{"model": "encoder-decoder image transcriber", "vocab_size": 74, "encoder_activation": "geglu", "decoder_qk_norm": false, "init": "xavier_uniform", "optimizer": "soap"}
Rows from block 9 of the text decoder, named by matrix and row number. Rows with one number belong to one neuron. Each number is 128 + 32 x the weight over its row's rms, rounded and kept within 0 to 255. All counts start at 0. After the name is the row's rms in percent of the matrix's.
# fc1: MLP up (decoder.blocks.9.mlp.fc1.weight, 512x128), inputs 0-127
# fc2: MLP down (decoder.blocks.9.mlp.fc2.weight, 128x512, transposed), outputs 0-127
fc1.20 075 [122 121 119 115 141 102 122 196 191 117 110 135 120 191 109 112 113 189  95 133 155 135 144 137  72 112  78 117 155 188  87 147 162 134 130 127 145 118 123 111  93 122 100 126 127  99  73 165 127  96 171 180 131 115 135  95 120 180 123 101 152  72 159 128  84 170  89 151 177 133  80 177 112 171 129 118 221 170 100 132 153 145  47 141 135 183 125  94  88 124 131 137 128 174 125  99 151 107 112 102 153 128 181 100 129 175 100  83 158 133 128  93  97 158 166 126 150  92  96 172 154  71 192 114 138 153 119 117]
fc2.20 076 [ 92 119 117 171 117 131 155  95 113  95 114 136 138  58 105 122  90  59 132 137  73 140 139 140 172 144 108 167  96 104 143 119 115 156 138 126 128 154 134 135 117 159 169  75 110 152 199  70 128 134  99 116 121 129 143 132 117  75 116 109 104 138 136 131 155  96 165  66  55 107 151  82 160  61 118 123  49 124 171 136 104  98 131 151 123 104 112 119 162 108 106 101 120 100 169 125  83 155 136 129 137 129 109 160  72  63 125 153 100 128 110 145 117  79  85  95 136 128 136 130 149 229  31 100  98  84 111 143]
fc1.21 117 [121 133  66 151 137 105 106 145 114 162 138 140 144 140  90 149 180 131 132 131 121 147 145 110 115 108 128 168  86 152  69 112 101 194 139 135 128 182 166 180 169 193  78  81  88 190 121 173 118  79 116  90 150 158 163 124  60 110 117 152 105 116 152 124 162 122 145 115 141 161  64 127 142 165 157  88 116 166  89 175 159  39 132 174 139 146 110 151 145 161  76 111 113  76 152 154 104 127 140 106  79 102 152 143 106  77 119 105 136 176 121 134 104 167  81 112 123  62 116 100 123 163 136 108 137 179 141 179]
fc2.21 112 [151  90 173  86 126 180 148  86  90 121 152 126 167 116 125 127 163 166 161 154 149 130 105 138  87 113 131 115 126 125 180  88 125 121  97 189 134 111 145 137 145 105  78 133 135  70 109 146 108  84 179 128  75 105  97 128  94  65 166 152 157 154  73  64 117 113 139 143 102 103 138 114 127  97 172 157 141 109 118 121 165 197 113 151 188 157 134 142 105  82 125 154 136 132  60 166 178 145 125 121 106 165 124 180  95 172 156 100 149  97 110 160 179 142 145 121 128 159  82 166 199 125  66 150 111  47 148 139]
fc1.22 096 [194 122 118 111 149 104 155 172  63  70 118 130 187  66 189  70 133 106 111 134 142  89 204 108 192 107 142 113 140  99 150 129 116  83 125 102 116 110 118 118 105 111 129 137 102 139 144 174  98 116 133 139 146 104 169  67 144 167 200 143  97 125 154 141 160 131 123 140 152 148 131 155 132 141 107 158 154  91 169 197 160 105  85 138 132 138 133 157 140 123  85  60 109 115  91 143 174 175  98 167 163 154 106 160 159 137  77 128 130 140 126  88  44 117  77 109 111 100  89 125 120  91 122 167 107 156 168  95]
fc2.22 105 [114 140 190 102  97 126 113 134 170 163 112 153 105 205 101 129 143 153 125 166 156 117 102 105 107  83 134  90 123 139  32 118 131 176 159  87 147 118  95 170  74 121 113 122 146 137 102 114 131  91 150 138 148 115 132 134 121  64  77 138  92 135 115 187 104 111 145 129 158 109 136  95 151 117 152 122  93  95 103  86 148  80  73 114 164  86 115  53 140 190 165 187 145 128 161 121  88 119 110 131 120  76 115  94 133 135 120 180 121 129 210 151 135 159 126 187 134 151 152 118 132 142 105  84 207 179 141 149]
fc1.23 098 [178 145 120  78 175 155 156 103 131 107  77  91 128 163 134 148  24  99 132 146 146  87 115 139 152 104  60 134  57 102 194 105 129 133 168 131 144 116 111 198 110 112 157 109 118 206  62 129 176 150 162 138 159 151  81 103 127 158 129 103 143 127 167  94 100 146 108 113 173 149 115 119 127 135 125 139 145 131  33 133 149 156 114 126 177 140  97 126 162 108 113  86 129 172  75 162 140 107 159 140 156 106 154  70 143  87 174  90  97 121 142 133 152 122 144  95 143 101 127 149 117 139 161 169 105 156 170 103]
fc2.23 098 [119 128 118 217 103  71  74 156 132 146 145 167 140  97 102 127 173 129  89  78 154 146 133 159 128 136 197 158 121 135 123 111 131 134 156 139  66 153 177  50 162 137 117 107 127  45 163  89 101 100  76 164 106 106 177 151  96  77  95 139 134  98 101  79  84 100 157 103 137 166 140 143  99  98 148 161 144 130 171  97 147  92 143 145  72 109 170 110  95 160 154  75 122  63 123  86 155 116 115  86 138 121 108 165 130  97  87 165 158 144 156  86 111 150 107  92 104 152 156 139 103 126  94 119 174 150 114 125]
fc1.24 111 [115 163 128 109 108 107 111 129  91 127  80 117 114  90 173  96 114  92 140 148 149 142 137 145 117 127 147 160 154 160 130 122  93 145 107 111 197 171 114 102 196 105  98 196 233 159 194 181 142 125 135  71 117 119 185 106 126 111 127 164 120  85 135  98 156  78 102  82 175 138 177 138 104  99 138 130  98 160 127 156 144  85 123 119  86 162 135 193 194 172 146  73 136 172  99 101  82 109 151 145 108 133 178 159 114 130 143 111 133 117 184 140 100 100 135 125 115 118 165 155 156  69  91  88 122 162 115 139]
fc2.24 108 [106  80 134  80 143 152 156 139 119 146  81 132 152 162 146  97 162 185 122 124 129 107 135 205 139 105 119 122  92 171 145 166 138  89 134 157 100 134 153 142  98 165 119 131  92  75 105  91 134 155 177  89  87 178 114 156 127 104 137 185 110 123 152 177  67 131 169 145  63  88  99 114 203 144 112 117 119 102  84 144  96 109 183 167 101 119 137  89 101 123 124 150 154  80 105  90 130  78 178 191 158  96  96 101 164 175 180 161 185 102  78  95 160 145 166 126 152  98 148 110 148 108  99 126 108 126 118 170]
fc1.25 094 [116 121 126 177 146 154 121 148 108 160 113 165 130 181 108 175 122 130 136 147 138 126 142 131 138 133  90 118 117 168  95 166  82 152 126  99 210 129 114 144 156 155  84 164 149 101 120 132 180 194 164 188  81 102 131 160 124 194 125 103 119  71  93 176 122  75 170  86 123 109 153 114  62  79 162  91  57 193  46 132  89 100 147 114 131 145 173 101 128 113 111 102 130 125  93 161  92 169  77 120  97 122 163 130 143 160 183  98 178 149 142 127 112 146 136 157 160 155 136 119 123  82 126 113 116 115 183 135]
fc2.25 089 [141 103 132 105 160 146 153 152 151 107 117  84 142  83 104  91 176 113 117 104 152 144 138 151 130 104 104  88 112 100 109  61 133 100 130 180 112 185 151 116 140  93 134 127 149 128 121 152 109 126 109  40 136 106 128  92 139  81 147 144 110 164 206 126 113 110  68 146 168 187 136 101 133 180 149 114 225  74 166 126 197 124  86 125 132 109  76 114 114 214  90  84 124  93 131 167 125 144 193 135 185 137 123  91  76 107 103 122 102 123 147 114 146 154 115 120 119  90 115 140 161 151  85 157 169 147 105 117]
fc1.26 121 [137 107 111  79 127 141 164  86 105 144 115  92 145 132 144 122 128 148 111 117 124 155 178  60 168 109 118 120 114 106 135 124  66 150 136 137 134 124 151 125 104 120 142 151 160 196  65 113 111 142 111 121  89  69  67  94 176 144  99 103 128 113 174 170 133 122 123 134 156 202 152 115 126  94 100 130 169 128 162 167 176 182 104 130  95 171  95 116 129 160 142  74 151 145 205  47  91 114 124 134 158  94 102 198 144 163 193 146 170  93 148  71 133 179 148 107 122  69 117 148 172  97 115 154 120 137  90 136]
fc2.26 104 [114 130 122 108 106 129  53 129 187 103 181 134 101 121 106 169 134  94 159 141 129  93 184 156  69 128 137 139 106 104 123 172 172  97 125 152 170  93 135 140 139 122 126 117  59 112 118  83  96 111  86 135 117 184 177  92 137 158 198 114 140  75  92 151 137 177 103 159 124  96 102 155  95 166 147 143 107 156  81  98 104 121 140 106 142  81 222 146 141 133  86 152 144 139  66 133 122 147 151 124 115 137  68 103  80 112 128 137 145 143 126 160 162  35 101 133 143 160 208 126 136 135 142 103 119  76 129 114]
fc1.27 087 [ 79 141 145 195  85 142  59 132 105 171 105 156 163  75 154 167 157 169 158 132 142 142  71 123 108 144 148 118 116 163  87 148 149 153 103 142 120 110 150 191 135 109 159 165 134 141 112 143 197 119 153 145 183 173 142  50 148 137 138 144  73 132 202 114  72 130 126 116 120 164 158 137 115 160 131 143 118 151  93 156 143 151  86  78 163 173 139 116 164  42  94 109 143 125 133 102  77 106 135 113  86 133  99  92 112 119 136  65  89 126 190 162 112  86 154  82 181 104 145 118 162 113 131 126 129 125 101 113]
fc2.27 085 [149 116 163  52 127 162 186 108 133 100 112  85  87 161 132  96 115 101 118 142 106 126 200 126 150  96 133 158 136 115 166 116  95 117 125 138 121 128 161  66 123 161  98  43 131 158 155 104  81 185  75 131  93  64 142 233 122 102  97 130 105 113  75 146 199 141 115 107 170 119 102 172 167 113 128 176 147 139 152 105 112  91 148 180  91  85 145 102 106 175 139 143 146 131 109 155 144  84 111 146 127 149 154 126  98 141 120 209 108  76  87  88 111 143 135 178 117 124 120 137 130 134 106 130 130 153 156 125]
fc1.28 088 [131 112  98 158 115 173  52 152 132  93 140 223 135 135 161 188 124 144 129 105 215 148 150  98 127 149 141 149 128 159  87 100 130 107  83 128 101  97 171 122  95 174  95 128 194 138 124 107 173 112 152 146 126 138 131 106  83 112 117 132 112 121  78 118 163  93 133 126 124 114 125 145 159 122 114 145  99 147 165 144  96 152 136 115 176 111  97 104 148 106 219  68 163 135 171 147 147 114 111 199 159 156 189 137 201 127 147  85 175 113 171  71 120 147 178 130 137  82 124 160 109 116 130  95 100 151 110  96]
fc2.28 096 [120 116 149 167 116 111 183  78  92 153  71  90  75  80 102  92 125 121 129 117 187 123 125 179 165 129  90 115 121 105 190 133 147 129 103 148 143 182 132 138 160  94 182 120  86 192  97 141 159 135  81 115 117 126 130 144 162 121 163 115  89 114 149 165  90 117 120 128 151  84 117 158 107 168 143 152 135 119 170 145 150 152 123  89  99 158 131 185  97 132  57 165 101 143 124 113  67 171 160  99 154 107  78 168 113 144  94 146  49 158  51 176 126 103 113 114 145 154 115 106 171 159 101  95 149 151 116 191]
fc1.29 097 [144 129  85 133 137 115  69 119 117 109  86  96 181 118 181 152 174 168 160 140  94 119  82 109 115 190 101  93 149  62 113 119  75 154 110 156 146 101 102 170  88 163 144 146 133 151 154 114 117 156  96 106 162 132 108 119 101 136 206 151  88 125 107 188 158  87 103 136 120 123 100 120 125  77 143 208 141  78 113  99 146  82 111  87 140 145 144 133 147  69 200 103 115 116 104  85 172 130 172 158  96 110  75 147 127 115 129 162 193  66  96 145  79 124 137 100 133 119 119 146 150 157 123  72 161 117 164 153]
fc2.29 094 [119  52 154  94 136  73 143 147 122 161 141 141 109 155 126 107 145 132 145 143 204  87 132 167 156 107 150 134 153 193 116 122 141  69 163 152  97 139  86 107 128 123 121 117 162 145 139 122 140 113 169 130 127 126 178 155 177 123  53 149 141  98 154  89  76  81 116 110 109 126 115 179 149 105 184 141 175 120 126 132 156 142 187 132  97  86  82 131 174 173  67 174 102  84 126 152 203 142 123 101 129 133 143  55 115 154 178 122 108 164 138 116  72 144  79 102 141 155 176 118 118 129 189 137 122 153 118  74]
fc1.30 097 [118  59 128 117  93 162 127 172 199 180 144 104 155 155 147 128 175 126 147 112 188 133  99 116 130 158  64  88 145 141 149  98 116  94 132 181 113 144 140 138 124 113 161 166 144 104 123 109 144  97 173 147  94 147 152  95  73 154 124 111  80 107 173 119  89 137 138  90 139 208 124  75 100 113 175 126 135 170 137 174  82 147 177  83  98 125 172 118 119 110 101 116 159 120 147 182 133 129 113 164 122  93 150 152 122 136 145  84 119 132 121 161  89 171 113 144 134 101 126 195 157 132 155 161  62 217 100 189]
fc2.30 099 [ 93 169 114 157 173 124 155  83  98  84  91 158 164 113  88 108 138 142 151  73 106 150 148 131 123  72 144 142 106  85 144 163 155 170 139  93 130 180 120 135 118 108 116 120 112 157  79 114 135 124 117 107 139 107 139 191 184  92  82 159 110 133  63 132 161 130 123  96 158  35 192 162 125 167 139  93 134 122 176 121 158 114  93 170 150 118 102 119 143 131 209 103  91 155  63 120 122 149 153 124 163 169 109 151 125 172 137 140 121 158 136 151 163  89 142 124 190 168 141  90 185 136 114  92 169  72 167  95]
fc1.31 110 [ 95 191 151  89 138 102 118 133 113 129 128 130  81 126 150 108  89 115 142 151 139 139 151 129 145 152 116 174 133 188 112 150 141  99 105 151  97 176 100 129 131 162 145 100 122 145 154  73 159 232 127 141 123  95 105 120 134  85 147 105 136 137 160 151 191  55 165 124 100 141  98  70  79 102 156 184  83 129  88 116 147 202 158 133  75 114 117 186 137 138 226 123 137 167 126 116 185 137 163 105 106 126 143 102 124 105 115  79  97  99 129 137  91  93 193 105 139 157 135 145 129 112 118  70 101 157  96 155]
fc2.31 104 [138  80 165 107 129 173 103 143  86  87 171 104 135 115 122 145 126 110 104  97 183 171 106 145 171  97 120 113 146 104  93 100 144  82 125 142 121 114 174 122 105 136 136 130  79  94 148 171 220 120 135 148 116 144 125 155 123  78 124 114 156 106  92 103 138 133 160 137 160 130 106 117 140 155 108 160 166 111 141 121 172  30 123  66 132 137 100 116 149 140  80 171 157  81  48  79 113 135 124 147 140 186  56 106 151 163 181 102 186 115 140 130 178 175 135 143  85  68 131  69 153 114 123 122 126 167 156 100]
fc1.32 089 [ 91 169 136 127 154 107 116 174 152  98  51 171 135 175 119 106 133  59 106 182 183 127 117 158 129 108 184 150 157 140 118 138 127  99 189 103 101 107 137 163 195 168 155 117 101 139 123  92 152 100  80 149 112 148 171 117 170 112 123 105 164 107 148 103  49  64 183  89 166 150 150 125 133 122 115 164 184 127 143 183 102 143 160 132 147 116 137 111  76 145 135  72  94  97 184 125 116 105 127 168 173 146 143  93 130 146 128 127 198 111  80  51 131 157 157 123 113 111 116 168 118 136 153 125 102  92 139 116]
fc2.32 088 [151 138 114 117 137 155 162 110 146 121 152 121 106  92 122 167 134 143 104  84  96 140 142 105  96 162 125 173 105 106 161 186 123 101 178 167  97 211 115 141 142 165 111 126 152 123 141 132  55 110 155 141 149 155  68 175 169 227 134  82  77 192 112 146 127 129 106 185  80 138 109 106 103  92 103 132  59 142 100 115 135 102 151 149 145 161 177 145 141 123 123 115 104 171  68 143 106 113  73 154 127 140 139 180 120 107 151 132  66 142 127 169 104  85 100 105 152 106 163  90 165 159  61 135 134  86 112 146]